{
  "encoder_norm": "layernorm",
  "encoder_activation": "gelu",
  "encoder_drop_path": 0.1,
  "encoder_experts_per_token": 2,
  "encoder_patch_size": [4, 4],
  "text_encoder_width": 128,
  "text_encoder_activation": "gelu",
  "text_encoder_fused_qkv": false,
  "max_grad_norm": 3.0
}
Rows from block 2 of the image encoder of a small contrastive image-text model, named by matrix and row number. Rows with one number belong to one neuron. Each number is 128 + 32 x the weight over its row's rms, rounded and kept within 0 to 255. All counts start at 0. Numbers have three digits each. After the name is the row's rms in percent of the matrix's.
After each neuron's rows are labels from the 100 images, of 14976, where the neuron reaches its highest value: "lies over" is the class under the peak; "top examples" is what is common among them. Only what is clearly more common there than usual is listed. The data: close-ups of made-up surfaces with and without defects.
# fc1: MLP up (encoder.blocks.2.mlp.fc1.weight, 320x160), inputs 80-159
# fc2: MLP down (encoder.blocks.2.mlp.fc2.weight, 160x320, transposed), outputs 80-159

fc1.87 093:118111116120087139154130083120152104176094129201124092082113174196177135110134084125108113090145137172125191157151152111185081065160066132069114116196118155122117130202089122184141135119117160120124133125132160130163141099114104099136136158
fc2.87 091:085129116111204159139103165121113096152132189102162129122186190117117152120140106114124146114155145101150154175091103084111093107160161090120087110107112149080145114103129151146154168110193130107165196095142106167118146102090135095099105102
lies over: hole
top examples: hole; brushed metal; stone

fc1.244 106:151112122141178140113138136112081111146141162150101113131118134123159090150160030107119124119135150180169136133138211150102097164115128112157094161105050152045149135065137031079130150120100103198096136156132113111080097172105137135144167093
fc2.244 101:069142145144115091116094097134137104141109076092151113128083130136074163162119184152110144138108129121081166153103103075126144153095086064139125087110087055102123099158111119140177168151128124113151136166141091081088134027117148132107118081
lies over: stain
top examples: stain; tiles

fc1.78 084:154128140152130130108176082158064073101128118131146119114162128104077133107200135109215132152135108108176165154083090173133117178099145185115144116189168158120093139123097048153148112164127148192128093156153142109099152137105184151092115168
fc2.78 082:080100057188125156172166120133084109090201150171085113110156116162111157104126117168084135086149164098120125122083140090179114175135109097129114125108140151153132114093109125062138113075123127133124099125125128146138113120060120163097140074
lies over: hole
top examples: hole

fc1.48 075:113123100130154103169203126140128080101171134140149106207140148133180103110114178119140122167103199137138188103104127098161110089094170134089195147148134136116126132142103107137160128100120130116134132116195116087127195107121128120089161158
fc2.48 080:115138177141154124106120175140117060131124161051162158157115197122099121122111153114122137115121144117124155114066159068124084133100111115050142121125059116119084134143136145133159116113150106115172142072110166162137149121175126093128171111
lies over: hole
top examples: hole; brushed metal

fc1.144 081:152129160180124095215076124147142144113124123129163126147160083149152051139099147097132156169155086090158067064144141127123117164159149127120088111107148109109214157128068134179134139093144141098085076181121092171152125156114173145092173138
fc2.144 086:108081067093175132128183166126155138105166130119107097074151166154086135166183114176122140165097111102093179090130123150162095105148118111114184156116133091102180136141128131105130205178149089125145153165093185186140083165118147112129125123
lies over: smear
top examples: stone; smear

fc1.178 071:128099176067222132130084136109145106086075117127156092169097135110183155147097108167194144094136165096155158128139098176132166182126130071129118154134069189117122129128133121129163080152137100137110105076171134092106114083094110171100168136
fc2.178 075:112077109181072159104142159161166096190154100110118068153123122169135131072160132117118139141138151158120157169137150101130081128188133144113133100059070134170200207097114102145135168098172099113168122096079103162190106121127114079133121141
lies over: hole
top examples: hole; scratch

fc1.271 111:151148184104118172131145187102046092151110111098118161108129143133159152132174127109132138118113128152154160073111146129070143088101148128117121154056151139097106146040157149062128201136242097124113142125129187113168127118151139133181107116
fc2.271 093:095090095123109102119128100112140124211084139162140118092167089092095148093144182116116060093107166087102111184176139100132152122138179072109135134101184141146084091210189121158171106113145130165105123128111140123082176103187066142065099154
lies over: dent
top examples: dent

fc1.68 103:090132131116150155155165142106140122120115155070116146070134124149090118082088107107119122145116082125117120148175127161083197134171153099127124150107100134171110175143116101247170133146135181100171144057075134067180122144145146147094151076
fc2.68 103:132083124139087128155158106189193128120081060188186139109110143179130129154118147180124095130139143166146111115154172147125099150161105112086144155081120109101053169141173063150143149108125109180158140131099143106115194120115137155165159140
lies over: dent
top examples: dent; brushed metal

fc1.177 100:178166179134142121130099118164204142107167157068171123157143137089166052116079148099134124166111144231155163129119147148109134162067054143139107094135122160127171185108106097113135116088168166111088091099169101092102201098129125177113148144
fc2.177 100:094092105095158086119128115136149136137128107084162163068117081133114135143144115109158098145112170122164115128152130059148127101151231126037131131071069201173160131136118100166117082092165087117159174115142167121134136112136174118112170099
lies over: hole
top examples: hole; tiles

fc1.281 088:066114099103141113135146153118147085139129106073072082070161165156091123133131141107118133102098145124112142161178139155170091154132158112171057137119068145120121086124130071174132151117096115103113098090166063136112099114094143110122111097
fc2.281 093:102127061176118116071149122130138134130149162166149203150110158120073159103137125160121122115118130137178115125186140163096128129118135130090178132097189098133110134174109157143132123135145148133122085135149111154125142130176128186130116159
lies over: hole; bright spot
top examples: hole; brushed metal; bright spot

fc1.133 095:097101128088166110104101094161179146074166159154106111080139123128094137155067101159144161122081075159134079096132136117151131170166154101120124077128161152151092127087071094127112161167152106168153098126143116073177131088107110162112107091
fc2.133 109:120108079111124164107082145101101119158151117153179123072128113184142099079099134151084124131150099108082192141088173154148093132166176117126122068100117123131156159136148138071127146125149103109168160156097135113125120105156153108116105125
lies over: dent
top examples: dent; brushed metal

fc1.51 114:094112129100117132154137144105123136122066115113123105148102203126113143087143151130122142175112060119127116164167166179121084125149074075144107099152185168144154154115108153067069128143146151074124139119064070143122129120129195104138104073
fc2.51 099:142127143167158104132113090090175109142191155114105134120105113151122194142103115118133119128121153170122161104152151129098124141143121161142122112165146103090095119124145147156197163096122091157137066122114196094052097182141156113099125136
lies over: dent
top examples: bright spot; dent

fc1.198 110:072132116104169123135139122132152208096134129129175105142114079083127133118169132174116147091096146148126126136167206123180094160101090119126111132113154135151118170171222098072104137148133125109131137206140142206165192171179122143126151104
fc2.198 103:118164151092054151153113121112179110165168152122156127148150140061132103113085137103141126197061179127119149108117152163140116159080109146136074091141140137108063094175113120169103146180104215163162143146125164135135144151114097125089135147
lies over: dent
top examples: hole; dent; brushed metal

fc1.223 109:089154150138186131125077115157124149210162111118150136135169083112123098145158139157123174089136099151120134142128142098133176180122183136025155134065046189150155121156090110044112181135138139106142116163124126135122188132119121107108154134
fc2.223 094:126058152149135108131157109098169173113087169178056114113132099124183073063159197169134098094109103116153146165197114163065094094123153118135158134087144101100116090169189157138130099109109127213114086135182065140110095143120153178138125118
lies over: stain
top examples: stain

fc1.12 098:139163141171109076118072147110056125142119095105106087149127114092179124151135140130100154120178114184131159145123095093123068124165147145118094099145168117087195081082123161116152211137202143128095153132153150124121103143067216097166103122
fc2.12 093:158144073155122188106144092197157126142097132158157062122166151173137120134146132189143129148142087085140131092171182185102112136074162064148130115138127073140161147135188048178134242107125153098120128134112123178124147161177151122141146127
lies over: smear
top examples: wire mesh; smear

fc1.26 095:117098163175138166144132119141125097110136115091106087154150179096166089199058125157147137106115194162069151120139110095134144141125116133082149109122169186140146174114147136088097144123139169097111140104161100131153150086147175191156123136
fc2.26 102:157098161105164157172149123137119185139116112104102084082121139073124095133170173122147073120138129121182142137190142097154109196152213092088103142127091166113129161175118160157184089129138144142183105146150158141100119190144090141155181093
lies over: stain
top examples: stain; carpet

fc1.63 079:101111111146116160146174106073113126105058137121094067163174151136147182153070094111164168128149109163142087072136097119128084157121155097129093120218117114098180182149119096087152172129100198085146096089155129197095185104124136076148105075
fc2.63 081:105141134100182143138119207127164100130152162162168092101133142139129107086183072148097138075142078090181145106173124121104213105138105110144148116099181121136111123131119098195146123110137130107059134197117121076138120108087132145128173143
lies over: bright spot
top examples: bright spot; wood; leather

fc1.65 116:139101133131102093103147097125088091172162118179124149088150114116110089129054098065044108185127123135070111099129109133111163157091204064128188124164097090138146138171146141114133144129134168140156109130082215134076126082158163124133104132
fc2.65 119:122146084180124104111128174138140167130123136127119147105087121097168139108118140171052131120193117156172085088107129107180120126111083119162121063119148123069141139110129143097144152167059164152145111122108132149140151053133089060130167115
lies over: smear
top examples: smear

fc1.318 110:160138134211122118165101144129134138145128131087138151133092115135148066148227179134158119083171114076157169118137117059060123167098107090142085094113091157128145103107079174145099107163140106140125109187113151125123163097106119111135117155
fc2.318 138:145117100118138167120163142101115112117089168122186111114109115117119094093148095167122143120178111067106190136117129156045088133195192131104113125096168108088122143124114128116147131166068125140119098150109081147160145143102097128189124154
lies over: smear
top examples: smear; wire mesh

fc1.203 113:128090128086155142064152130114180118118114133149070124088103145117092110097146102143095168115093165150121105052125060080118116175140114133094100151035064134117114105098146126063160143110137154120165058114112135120116143142078172151174076135
fc2.203 099:078097162153115118150090095157162124126123152134079121139117114169150112134137121170169092103137085156149123140188117175165113126162132125090072158095145138091143158168149181114199089156154070138111093141056074185165143139143102176099115148
lies over: stain
top examples: stain; carpet

fc1.64 118:158127102130119125145116145088096136113081138133138159122139171108132067131106133131088105138203163081118107106178088100119110086129089084161184173154186107133132109137195126147098109167056159098134163102122158071081175136092200135131117160
fc2.64 122:167150157202098127120073136167150103212078116098111093158157117148113163125136150118072116114151159130130076139172172080087131119119165119107146111154115104125137157118149138132126161111117135133132137101116162150178066105173157146114100113
lies over: stain; smear
top examples: stain; wire mesh; tiles

fc1.67 085:097157134076170135135097092129129096070086120100139101096099154165193091106173063187079138098140169039205119156095150134143110107121146088114107109111187111125122124082067097206084132126142087113119143084097098142135117163157119142073132137
fc2.67 094:136073098163148115039183093158084145096139159104161103144159165069091116159148106098064137154127143155115160112105121112149118136153138003123111143089098085148106113152171089071121167159161116141092186155134159149091102102082122123127132143
lies over: dent; hole
top examples: brushed metal; dent; hole

fc1.189 091:123154159167187094123071085110209107122107130077176121121087112114149150095132121105196182114047118140135114093159070151106103111094162130123099059173112087106160116089104046129135130104104101108140126148178136155112150140123164105141139107
fc2.189 090:130136099062175165097085173119121102081129139125087187108197128093088130132039120092120129095138140145126095136088071121095058072167087178115154092143174110091100148158119177099059107073079121140126126113071078127105099060112159110163133090
lies over: hole; bright spot
top examples: hole; leather; bright spot

fc1.288 090:148109141122101124127139131164115045100107088084102124126131118135132153081155065134145102089094063122147169124198138079147111096130102091101127160182130155081170188192145094118138121128115067112142106148101150156097118151098121118146111155
fc2.288 093:064087126149131113091121126178112132130141122112192157085183162150117143123106111112083113139112122132132138127148192168175148116100100015116154084097126076113082097146119149122172195130191135121100109147140152135130151123145163139100136135
lies over: dent; bright spot
top examples: dent; bright spot; leather

fc1.269 111:135137139076123125102126095168207134140116117148117157119158127115081115160188151138109163168154069157146153164133117110138119157120109124088128115041059171163155157161081120100134122121089174203158103183108077144106162119170128175096122105
fc2.269 104:114136185118095055102125049135161155106161185167081158069147118136138114117097087107126081114167110129092148100115125155150126118151149134080144142102092133119114092176119155094200105143076103156114101147144134126074113060162176120153154130
lies over: stain
top examples: stain; carpet

fc1.3 088:168144155108132116112178102145167102102104084054107151097119102165091156143118101155107146108075171135158152092141174117165207096113096093107118137126117134139165109126181112143127160125160123145108101147170165177131172120101129120151155128
fc2.3 087:109121133139127130101152129129111178116148179127103122160118146111140172135135110149097178147093143130056102121166205167208136139099107066116169114153149122095139141132100165096140177100178119172125126131145084149055141124113148232073143183
lies over: dent
top examples: dent; leather; wood

fc1.270 077:115119188122179079138124106150124176085091071162084139162129096117128136186112115099095118136132103168124180140143139094083183165110137086140127154117134161128129143139081131130162072099106179132083106081060152128151155076123123143109154139
fc2.270 080:154176157136081083143084135142144148148157163110159107136146114139151098159187197140137152111183123158120121106137156124126098152141120161133213191121112123142154126099149110133113127075110124189168079166142142120111157103138083116135182132
lies over: stain
top examples: stain

fc1.284 120:124145108150198145126078144147142159197185132154166112178102153154133033141069146133150090123150119153132113155105143103115131121152095147111130094130134192158124139161109160125196122108135116141090191085108131039072137075175175102142143116
fc2.284 138:150166138113186097118153117140171130186181111117072115108188083130096189123123111132154176108149183106121169129124151129149126083093163138174077130153125102140135130129142138180134110113134078141140146102086127147099151116100087161124100099
lies over: stain
top examples: stain; tiles

fc1.294 111:129113096173087110161094119128104163144150169130098209123119129089150044135145168064148085161126139127118132107127135088087106071142147060143161136091090144134127124125159141146104142116111132180138106089134190086122156101132112162231108124
fc2.294 137:121121155127131142050082101116139166133046154152122068134100108124119140089129129137163161100159094147145189140131152116095113165154160141087144140123112120141112140140089096112169149169136096133125145132112138131243130110177142115124139129
lies over: smear
top examples: smear; circuit traces

fc1.121 074:132139158098190158141131093103100097152090163142129185126128133119133101135128083190146113086118130118114143148158116130096213163141122016087095115097113151130142084107172083137207137130134155155103109104098084086065083113097151151107127104
fc2.121 079:115169051112095169144149151145113193131170199155147169144195082149159124100119152124149098097071134108158116126072166100131147221105110096117133088191142198135150118144096101140179100149149107104093120215132120142099149116147127161129123187
lies over: stain
top examples: stain; brushed metal

fc1.22 109:107126058092132111089116150113121139194098127061164172124111109120178064157090181065061170132137121090140106080198131124136060107104179117164101127121110121160114096087108123181165163101141115133130090145133100125094145130087179085139109137
fc2.22 110:125139153179104099156147134132128107100119134109129086109174138125136119192067117179155078130147140202129108151145167081157143115171160098164136122120121112106130146145159128100152129184174129209108142129139190125123106143130118141160120153
lies over: hole
top examples: hole; tiles; wire mesh

fc1.176 082:143166087167105102076095089142164149085129131056126114125085116112114150114160178143168158140114172140167187101101125098140134136074159104147128145076107141145090075115115035172161104145180126100095127105124194135083115115166122158124168079
fc2.176 088:140141191202180134075114078134129103126184170159069148114082127153147131144176133126166170139101150139155090155147140092108091106103111078152164081199163168069128097143137123152145121134176160137137132108141134127114111178092166131115088120
lies over: hole
top examples: hole; brushed metal

fc1.272 072:129128094181099146085113101173132108121176122148082151141126155113089163136159075132067137127106149107124166111076096162114102129093174159133158124093142135139124110146114068164085154106209120136150153140079144117134078163128129214123143138
fc2.272 084:115094099165164110124124115161152103102166178176070206131109077183089161076087109141089104095170147114129112058196157155135102190090145086171163129137143114141164138126159173153156185086135083113110109062110148174112150127140138195158096162
lies over: bright spot
top examples: bright spot; leather

fc1.285 085:081124079123112099172148180121100125085114097117098156132127125197130139157103136114157109147104140093115113105144173125188149163172097157139115137105136184133060187147090082166127146157121167091114172071054094175150138148175170137147150158
fc2.285 080:124128144119132172053164160172128155092101174171135136145172193171137118122148103186123116143116122113122104087186142135141158135104136100131091156105129116136095178110094178150144186210120189156150116182128138157118150091114157152115100081
lies over: dent; hole
top examples: leather; dent; hole

fc1.21 092:139135108129116130163133187108114139162176150109085103095212160100128149090082175144180087197132160146075095113118044130119196147110161161096154126115150165173145196183119123037097114161083136094109116063169134185097138130123100111139190155
fc2.21 086:097179138150120147110117165156135141094093133086088109175114131049096140132141122065171094131077183220137104169190106131103061099118091157181102105105083142072115152136125120130110167153055116126126135070195131097101126103141163177134119168
lies over: bright spot
top examples: bright spot; brushed metal

fc1.302 102:110123108149094120133090133144114157153158053207147193138153169102154076138189114164123135130122151140120171128199092134117151136121153143153109116125080169161125121158116098117094126118116191128161090124126189059148118113133149131167127173
fc2.302 096:141102156042144177107136126120044098195103124135141126123096151169134130117119110157141123112145169151121141153155071133140116091129122205119050168118154132105099158137137180100164186093153069137125117153087089142121124097209101151097104108
lies over: stain
top examples: stain

fc1.291 109:118147073092153108178160157129150121127103110110139124105100125160083119104086059140161123111112138103059082188132113153055133129119132109136119136121116122148086122119121110175161144171087096094161133025055111060153139187180154172127116113
fc2.291 097:103138168206092142063125167137129111117141113131211129119146156105107149159138092171152130137140136107135113118106227147160160095108102151147114119116183160155034127159110101163104131199121148142153129221125158125102110162133171135136113175
lies over: dent
top examples: dent; brushed metal

fc1.32 098:080105102100126108113129132118148084147145163139131078062085146120131147126144114107106134166119102142127152116112031129112124057111120161128152157152128148143144135098113099131117117097201081142154082154076160120129185158101163102154094146
fc2.32 093:116105148103077129148103123172176123087135125116128155141084118139128099155092090155178149101137104165216166116164106218138110102172153098085163032177180138146223156109095120148070165069171129135125135105128090134165122132100093071144142132
lies over: hole
top examples: hole; brushed metal

fc1.1 075:134134119100190145132130150137188159190132091062131078104170173072135126130105121158152122162186158139146076072139178150123163146153101113059088116099157148136098069099148166164123181171120120161120206114174185092103142110111133135142168118
fc2.1 084:098128169109126116164164064147118160135143136108168131124167090083072091109132145139102106099092202094117141082158083114138111066133110094095119103187026128155077131188148115172121108141172148167162103152079168178131140153058158149133194144
lies over: stain
top examples: stain; brushed metal; tiles

fc1.52 102:179149122066170089112091111132117141094130123125147079130134098081151175153175100147131141190136174115120163131161194116187067080156162095203117157088095085147132100131152122097061155089128104141099109188135170193171124119127088091131166112
fc2.52 101:105161095177095097099104110144146124157077122105171083137122082087132107085120084160176109126103058122094156085098194162101145185143062146157113124158127096182109119085100059166119059094116103085141117162095130130074170148114121122167113133
lies over: dent
top examples: dent; brushed metal

fc1.253 094:190145105106124131116118125167169086181090099134123124171088147144109161118152113084164098099085071192155117142160083118100121120073171137107123086113154129115237127096120132107158126118182134205135108081143192080126149175140143126140116050
fc2.253 080:080150107126145179107163114133102158144145108108091108108154140164119110133106087114089132162088118142129073111126193188189139196104075137156074033162128096108093194116156090109134168113093126174175149121064083118105126062139150175105121143
lies over: bright spot
top examples: bright spot; circuit traces

fc1.304 113:147163158126138127076127093116103141108123126129133111144108209108122127102163108111179064087150173140115091104146126165150114121120122107126168075092170103125129120125124159179152192142133159071071136156172102133166141113151136202121139129
fc2.304 119:109098167095159132197113118126123139135106135172155129120102080143142107159162087130139174070140122102123101157059153116113138141141148154062053083092111143166164125069162131057142110110078149113111063155135125169126062117106156130161109084
lies over: stain
top examples: stain; wood; brushed metal

fc1.57 075:146124114086104133100183111139162092149183141128121115097146080170032157112170170119160154141144138110137114197091098098137124089116173086161087113190068143102170149145169099134097093122113111149133105094157079137101164127164188120090110167
fc2.57 083:097121147203148121100061163138166111120122087133118198127124142100167100118135103158109109101154123146144124116074102181135079141160067099105127135179157127179134151161082101117099199114091077103110134171116159151155123155124144129094129125
lies over: hole
top examples: hole; brushed metal

fc1.287 095:135142098130131153165143090074102166160151095178110115156074133102077126097068196201131175119096177140104100100137160128117184099108149082071147096130142139132104130104102115158144101075149151117119074151080158068181056068137124120147135118
fc2.287 099:138067071130084137162146083137068146136062099170143075095176112122132155137077114091088121172138123154130138108174139161196104122157102107138137106059067129128083152138041090115119209139164087160103134137143154160088112142153111109104114145
lies over: dent
top examples: dent; crack

fc1.181 092:117122155102143160145133140163122178154107129144088169093149107130138072116160148111100079152134126139122089125156132097049165099191138124146109144110118156128102112097110130193090151151124139237189100216080139140120163055082174096096119169
fc2.181 105:108169084209103060071173106124156082038131087074180140139075080141135178113127158128177176117181110115150147137128161157115090063163189092187100167143136131121113190167140157072144079130118141138091115082137166132182085165094072086150153152
lies over: stain
top examples: scratch; stain

fc1.301 086:086178133141224091173148144064116139155163134143166119091149101133150091128154145160165108115173165187122123154120124140147149132178125077057119130074116118089134104135145115148109107125081099139106104128186109130069150093100201105144174061
fc2.301 090:137139119160045132094178140132117151135172147104116154138167078131141147154182106169103106079074151147137108095158128102105159166164134071110129135149097182101144135158128136068126154091121118149098133164157153128164183117158108153141128104
lies over: stain
top examples: stain

fc1.261 099:100156111131133003116180189116130101142137099130165126122067150105137144108114108182191095069115155102110175165153135129122151033125140118146113098049112168064133165118099128117147092143097131127170158168127160152144106094100169149063154155
fc2.261 098:154166157140225135105121137102136121126128120127089118109213148118083145159113162169123154135130136162164143081197145122135122142148155126068142150090115092152120091090098100109145119112142114111150111183131077111077205075154139117151096109
lies over: dent
top examples: dent; leather

fc1.197 079:123102137079098157090155108139105116158101118114141179170184229158094106175126140148126125143120201118162143145139117135092140160061104120134113071192148141132097101111133127100125140071141092148129100130113154068098129140103068163158150167
fc2.197 078:088121078034119128156143158162051148196154144130098137101135135158081112102096124095138203172157156148171109139096137180122140128137101092178110097168169137115136151122164121118194121139195186133144073161138149094124119063106148092120124163
lies over: hole; smear
top examples: hole; leather; wood

fc1.113 096:123136097122134126120139107176111165127108158133130102112102172136127087145117018157049118162130160185111147121150099131197117175141130122152178140157162136142107190105090086099146140093097175155135103121152137098139103085080093208173086128
fc2.113 089:109148132144154132140118000102114091128151149164135157052079166085090062088140177157109165128113140153118120171197114155168123165150093131120127130113103065130194058075077132126187141165119107147103120144130114122139114111178195109145111109
lies over: stain
top examples: stain; brushed metal; woven cloth